A small multi-label audio tagger, trained from scratch.
Model: 14.7M parameters, mfcc input, arch wavenet, norm batchnorm, depths [14], widths [384].
Training: muon at rate 0.0058, 12400 steps, batches of 64.
Data: trained on simulated sounds of rotating machines with and without faults, 39062 training examples.
Rows from block 2, named by matrix and row number. Rows with one number belong to one channel. Each number is 128 + 24 x the weight over its row's rms, rounded and kept within 0 to 255. All counts start at 0. Numbers have three digits each. After the name is the row's rms in percent of the matrix's.
# filt: filter width-3 conv, dilation 4 (model.blocks.2.filt.weight, 384x384x3), inputs 192-239, a 3 kernel for each
# gate: gate width-3 conv, dilation 4 (model.blocks.2.gate.weight, 384x384x3), inputs 192-239, a 3 kernel for each
filt.229 101:120117117103113108119116100129123137139175121113137171162138169114132131136147091153136144135107074105158143139092147117106092124095162108102111114087140143120127123170164133141133114097089102126150107143120109130108123153164139155099163077094184105169098098119130086137147118094138176113128087084079132088115097136159119150121089140152115118108125118102138126084084152121125144154150142120110125139182139095085143127104133139164160
gate.229 099:098104084144144135136107136141137132149149130083101084096112128143123116085126112139070173135147106160106086115127171141151093122154133072133136173114141126160156126131139153124147122128132154131144123146123137171115092134138150124107165136115113140179110131167120138110169137112108103112153141094153119120139133099172107162136122138121147102120118097121120161128156094141122130125120098165157129135149144170133135122156126093123142
filt.230 100:111126174172126126124153111108113132121147107095144139109129132141143143118132121134100099149098135150139110104123162145164139147132122097151134195133116126142163150091118123121105163135120096099121130118115155159167106142139105103137094098126120140142155139115081095103150131126111101112161147166137111092157114144173145147166153139100134135130140159176111115171079131101099127127109153117160134139111113150135128138165138104123123
gate.230 099:139161130119100108093145124088115111112135151114140093166167123140116149142117112145129125106138126104150155111125113115164142116146153145166136104103101114119115150123100135103097123154112136128128136133155119133133125137163155136129131140170183155105166116135138101111121133119229167186151108168134106092126150161131104109090146147146124148129122116119152114135142175138185150140159112153149126140105129136161113136127132099131133
filt.231 098:110112077130158158140154088152093108134159158099133134103106173131100147167102109146150129108136133128115115144154127104111146146146121152157114138167112081157119137156089129141101134163117083111119122132183114163126149114108126117129130112129118144160178097134166098101128135078132135099058128116152114092087130154092106093143130103123169178096116104157124128070104123085096123122129121154110167140111127114126125138068084107159131
gate.231 101:173138174160188190109129148096141146131107136105091159138107147130139097130105123139111151143143156104145089143116195119115152152122131142157169131125114111091147076143129123141135065085124113132102131111105101126133097121138114147136157127116160142157199138102126150160097151130071103093115113125144124154107140137169095111084139086121137136125173141133108141144104131105156146111125143182115164145096097099127152161149115111091109
filt.232 101:166140099097094150131106155159124181142142145132123109124149171167110145164147181121118136079072136149145120141147140133111135121134114079119136131167130131166103139143139120147163154151123117134144146117134135126142185112112114099125103117109172100131086130137101117175151136137120122165138125140118166144181125143143154103126103135181134155145082108158160100115146065138116121148122130137133107107136167182168145141109104129114145
gate.232 101:138109116136118104098074134137150123146134132151137129101111130135153089070153154141132050131130137146107176126121120104098127139126147169107093114125097091131131160123144134114118131124166176118141132108170131133139161141203133134144112092106084091134111148132166165115161109100125099110089108122142097148098136109146152150104151140116107127146114098111120098123119127119134131114083151135128087126096148127137115129141133133114137
filt.233 100:147125126175146168110112197132152154132102107105119088091068077136072135128168122176069104155121134147150124095160110155148153150188140128148115092124061116115138156124164143129129073143130099134117135102128103078128085135138130144162098114138108081201086139119142170113169126121121148106100105133129128148146118103100160143153117151107090107134116118101138083095147114108157117115113159136157146132146129134128113113146161127170112
gate.233 103:138104145139170157145118132141168122135131164121131081112116142131124100113131129138120150103135086141138143133128122116130173130150136125166146046023122143152146136147128149147125136069111111098120144171111075101168141137121168156127152164105117144145100118124144122089158183164119128162126089168138115127115124137119129106146108121126138118189148136188148159109089087135121145121127124106110128113150114113148108130117102119121130
filt.234 101:156125126121146096163099154065129134148107146091093120126138146122095134148147161131122160102163132065118103116136150132169137102124121094119128130131074121113135177123151133130113164080112140084168136155119126130100078120121183164106111147093112155150147144110110144145169132142119151170155150113143097099132142129103132116126172122151127108125153117089121140105187136122142151142119124144110123125148139141121122120086140134145107
gate.234 099:149144090112129145143147108160102103159165119167167144114143129122128134136114130104102133084126060117162129142142143105130168097137132142142086045133116148143158123196125127100089141162174127133163161190176156074069156143154150143112144093133129155096119146119136113134156108097115103130136147169149091126125143112137149150127156125143128160105098136111129102128158138128143115162143132105126114119123121142142131120148162126123126
filt.235 100:073085121139133130119094106091167186071143151188147126120137123112095093126088148134134106169128086152111164112139129084091086140102114127154130126106126106077151148160132130114135158093106095132132123123108080120112115087138111153141157100173117114156099145111098135109077122151098140154159103133129138132141110143140135128123141125114156134175141119122100133087109126142131154130099145112156131066109101120154163152126114168135128
gate.235 100:120140096145154107145075128185189142162142126121142127106115093119149106154081113143142124111089140109135101153145137117136111106069100106120167096106121128121116131111108139121096103138179107161134119128125088139193144106085100124135108102128126160136063104108107080169104108076094102149125107131122139134119123104132145153122146079140132093142127164159144135121122109122106114126126139130131135144149128121126134115153103107170164
filt.236 100:140158097128147126163147106107147094134142144145138171107135114108106104136115173164131103118108107152094104123143128100144095105150176137141143155122111160154175127139107136157129107113120148130161113099103089118119107120116159157120159127097140143155117154109142127143133177109095117115122112117147166102127121154171132106109135125128178134162139124170139154136171149114128158149120123135114098102114137095128141163149121112104127
gate.236 100:168162158132166141097120096109081128143149152134126127149143135145103128135179102141121103094145142134156110107117092120084103148122150157084079162119141141087141079166127094126121157091090134145133128145116109128118084093122168122113147123065092166120132077122085108128116127119137103134149146155103132138103163129132173142123155129172134117084076112144152137139131126118096096161144162120129094146123102109166156145182202106134118
filt.237 100:131158113112093137135071125127147163133120113095152107131138156121122111155126127155137119161094154135211118097106111126194124137116165198157132104143142145112153147135138151126105118161113127107102107093128083095110132110088116134158140107126147149127126107118126141120116136096152126098130129151152142107120140134114134126151104154125106109104109085147123139132141128169149123113125128138118137127161143177136098120120123132132121
gate.237 100:088164117132120121114098120115111131119132143094081125136120149111143097122128141115162130088126136189082124120111137116132105107118099091126123164156144148121132159145142106123155109133122129121136109102123176147197067101148133111141100117116137131092155139105157079126164129114121146101152134102117098129127121124124124115104153138134122153120178135128107168101132082138107155111117102120189137121153126071108132112137172154117111
filt.238 100:124144131160152103100154147121121101159111147086093103169129123121107143180117117142137097194196144159168122132115111155110139114087121094101159108141130133145116112128085097146145093141096159128121096128138168072086131119123122150134180167135080144122105115154134156090148164114134137137132143110117128144115147148118107101113137122105130133154087094137128123099119128127127130128100129121103151144122132146138115092125114140117148
gate.238 101:117127083129140148149180161099137121130121146148167122127145125139100115120147143121116140104109138145133143130124125139114072155139178195175121129146164090118132092097157123102135124145122113126119102094146115117085153131169120129115162160114133097153132162099171131091133082169142129104094106114134123150145115124115135146139110158144103108097115124104129147132112134099118142094108113126092113096124137120127133140119138137104123
filt.239 099:156137170144125144153111112120132128129142135135129113132110121158118137109140117119137116119129098129113134107149106158077144117142126094097091085090086131098119125192150120144114147091150106111104123086132114152118122160157125121157119144091125130084116092205093151135077129168180144094153147107134130149126158161157170146161110084178126143131126131123103105140100176116151108139140137154135111124105136106103153106117138147134163
gate.239 101:113100095145121120142141126120103083106121155137078116126109098150124140147162146089142141135113154085119125131120143108126138131142151140139113110096102136161135143125138106130163158171090121136149096111108119111118185143108122142092148118163133204132099128128039062172176111120117177134133123109116104127150107145125096144137143168124109167127149130132076128188179150117161129133158102147114137118141122138124161141131105150123153
filt.240 103:130099131133123115133091123154117133162108056133108153180152105135148120178069106093086129127138124096153145122116137114095142074143117129152152102123114141127133142142127138104125119055165137136130127110103090094155150160138143115113139166151102137114096108091105117091127120140143112125159147170166125107149152156128095099098108113157184163130171133128120107178134068121138142164146108115136144155112105125113122128139115092115088
gate.240 097:121098120131098113179102154137116131109144121100163176117144109117135131096088132159134157148153107099099091129135104132108091157108138160145115099109113162137107142136149098116112119105078140118152133128102160135124139173101103166109139157142179146101098128120142169150113083055162134108157116131116163135113143124116122150142153185127125138106089083142116127130129096120132130123162117116119146131135163143135137148136153125094116
filt.241 100:128124155054145104105103142141106152160145139153116118165169125119127137126089124108139142133112129117109103165157132122113186115129122135150161119126175134128127076167123089132097128125141095136127149135107125161104192114120126119099169132114119128099125101139139146106125124149105114165145145114114111101115098117143150116137116132149137099134134115088110105156114161090113117135071097151158165147115153159111120123108120122134131
gate.241 100:124147127148138141133127181108085174147131154105118115136102070182166152131093118125128182101130169167176130092157129132117125110129145098119095134156117107100100156126122133117140117142090150127115125123118120137144153148148114151158162145152139031122153134095156093096117101153139117125111117105127105135104120127134161144115133137106158137126121078096098178075164106124146163132149131119174132111118087128096120130065099137112086
filt.242 099:112122132172128113112097127154132112148139163134137157143129123149141121100142148094132125149102138156102095136121128186112127179135141123154141110128144128099100139125100130120148110116148119175095116116124179096106153145162131141146126085132151133093172136163179147129101153167137159135152140082127119097111137126123113132133144121112114117153113100126128150182066139109137121138124146112127119122138098106143133103120130107122139
gate.242 098:138142149093124148122161136130112143129136135111127105094102119111145111157101097140139174112140131120099139115110125098149120147128158125153147090183130147112155127155139140133148134122166106108120123168143133143157112115106114124142179087117146092137123139099187125171111139122119138139109124120143103094123185136093145154113112150135117150153127128090142166127138119131119149137130101130109136157114153110142129116144135136163113
filt.243 100:111129169085146166112091137093072138099096164102132085136131115079144107110096148144058161102139162104170131146131099112170100097095113124138080114106122096091133129131169114153168129160105167107114138103139140122126108090154109142101077084175061086144126111118110151120124140154129099132140138176160161103151148129154119144101092105170144104131137126112112149118128104134127135116087138147118112139095112155127091100122089115140095
gate.243 102:138101144113108155100123116125088113165153152132149142128110088119129091117168116129176124165109094127158148123136107126143119102146099121129132114128128124139177115130141113117121110106146112135101109133097158097111119165085097124129148139161169157166133112114152123126175114150108115081149117160134133157134164141153156138131125155144084104152182162115115163129085109104132125133138133156091123136150139135126133142165165152120117
filt.244 101:145173105149131138127148176125090140124173140132144128143139101105110113158112142143114132126133094116149128130131123115098100107129136165134173121127156134118110146094145155196117134121138124135161133123099165106154135080166152105100124102166112101070125138155092150167150117102181127140122134140140167141112113114145155122112140101089167114179105093123103137169143144159083160133094116125158146093123129101146127152141092113148117
gate.244 100:122138158099125154120116125139123092144107140174143196128139089139164116162122165167100150123182124104148167099150136149076121124154152156139190132160136119094138081154147090114116139132131123123108111114148137101111134154116111112125115130118112122134101112085135119103106122081135123082166156134126140128131116115124152113142115107148108152109089101104133120081112126130130145112118110103140125133130123099122159129112118114119154
filt.245 098:109142149099119126106130104121106118114132150108119141112130151096100099126137083137147134109166121121117094141140100208155128123123136176125113114108165115133137114171151111141159158129133174118115164152074150167186113129133150124144127172073147143141071134129139136163149145135089122085159118156136115138135123108127117080101105137157118144138155145139107146168159134117156120165145139099113148137116181108143215115096114134110099
gate.245 103:117144130129102118128101088101137154183115116130074092098129126095118127119142123098103146129128120123141126135130117116142154153123140170109118101124143099152157128130119160108162135135140136106065124140115131118115137158116142134124114120103132186107148138115171055038083132164088105115148117107137140146117139125186144132112100180129116080105128117130074096106165121127119147135122096119132154141091107121128134073101131144116140
filt.246 098:177139102097142156128141140116176160166096097115136112105149154132115145128131112109145161155125138073144148164162128198133160110132152122136129135062102106163141134141107107129137100133151147111166077067113132105185131121152092146153105135141126093145114102132140115179113146158101117123135150161110143133108087126135143169202102080095132132135089168153135146212096128123117102118114114131106134171142113145147117145127139157148126
gate.246 101:148152155155109131132129149122119108149129132139127105090153176154142097113127111118119142084120120130153155125128125123195106095111116134150085131148105102108154092091110153151129132105112135121109158111141091128124129085130126138085094173148130161167104116173109132160130097133107100087084147124134153120125083105146140148132122101167109149132161172135112083141133129125128098104147145126121160126122117096165158133114120135156092
filt.247 098:128129127108108084152108113036104096095145091121146161110138140107133117086121132142111131126081108121143138144133101097097117144128094148147127121115121122136139126139140125157137095141117161148133141120143163120094052087112084113097110148143123131106129108133217135128131125136148108130126127110134105114106123110153115111125139134148099108108143107139127105177163075110153119099140125110125163124123139122109152099122140106153131
gate.247 099:139108119126128146094119116119120099131152097088123144134130109131100105142137124097131122119118093142138120156145124165122162124129146091170115083119140089124120161140129119130141101182091118120134156142144129139148145189165125153129133124134146133162152105146125078129150142149145149097115134177147143139142138130167142116113127138108129118120133132142130116126139139159098114140144171147136138150143136151135146156145112137130111
filt.248 099:146122090174108088133122134103084147098153138131103143143101122124127138085162137177111113131143111122069142123084103094123134099130126102157106122107149152099136117150148142176134159147120131144124119125114178147149090134124142123101139119109082102119168123083193172103131086112124149154120149104100098077121136106098108132111113112131100118136135165128081134153104095139129171128118105095109082081093103145168129133126146117153110
gate.248 098:153130162117142165117131099098140130122126097115105128137119158168119151109099184123080112148179132145162166124145109131151127137127106124129123120110084139167144085112151173157120165160189148138190129086105135183199077094138147132109105106117124115092136128146126139203134117117125136112149151188152148165113112122113153116139141157136153140128157147120127102113122127123144122124131152154143110114120114094127138140081086119146118
filt.249 100:112120135140122112132112161113128135150102139130144154155161111134141151099061087142140070119105082116176115097135112118133132123135145095088094137099118102098099126158136166171126110145094147152115138081133155076120101164137141170109104102107109206141141126111101158105110138154168112096105144107134094142146148105109073157123149120123080162117134162111148137094113103125129116148138128095078122113144134165144145140122120127114134
gate.249 098:118100106110112113152137172125111135165116126158180121095167122148128149063085129178125160063130132124132122165097125142074116152090128149077151121144119150167118120110133114135135147105176151115182141112117124104173106121132137110113100139167180136153123160129084120132094116139096126086158130169122104104144137137105128104109129137163163108118131132104131146090129156150161100137114130118117131117130113131115099118096120123140147
filt.250 100:140149122101094131113184124080099134103127124123107094159147152127118118080114177118148125109107143130165146100102121151116124110117139169099108118138164145154143117126145094112103189141191106116138120110099127165116128148153135104097127122118119153152112087133125111165109118086102105094110110125122126174150135102109158149147107165132155078109064069180168117117156051099153164090135131126158116139132147111121122133128136098133109
gate.250 102:150145122122097116155135159120136153164141136114124101103112090155092129128114097162135116122100137102124132122144124139078142128078162122108135125126138116084130182125132134149120141170143129105147135133137162161110152132129117145161137164153118121153175098140131109130120122084107167119141108118171150156148121126138183131119130113152116133113095120140146091116234153131135110134079144111132135132164130134126094140148117110109129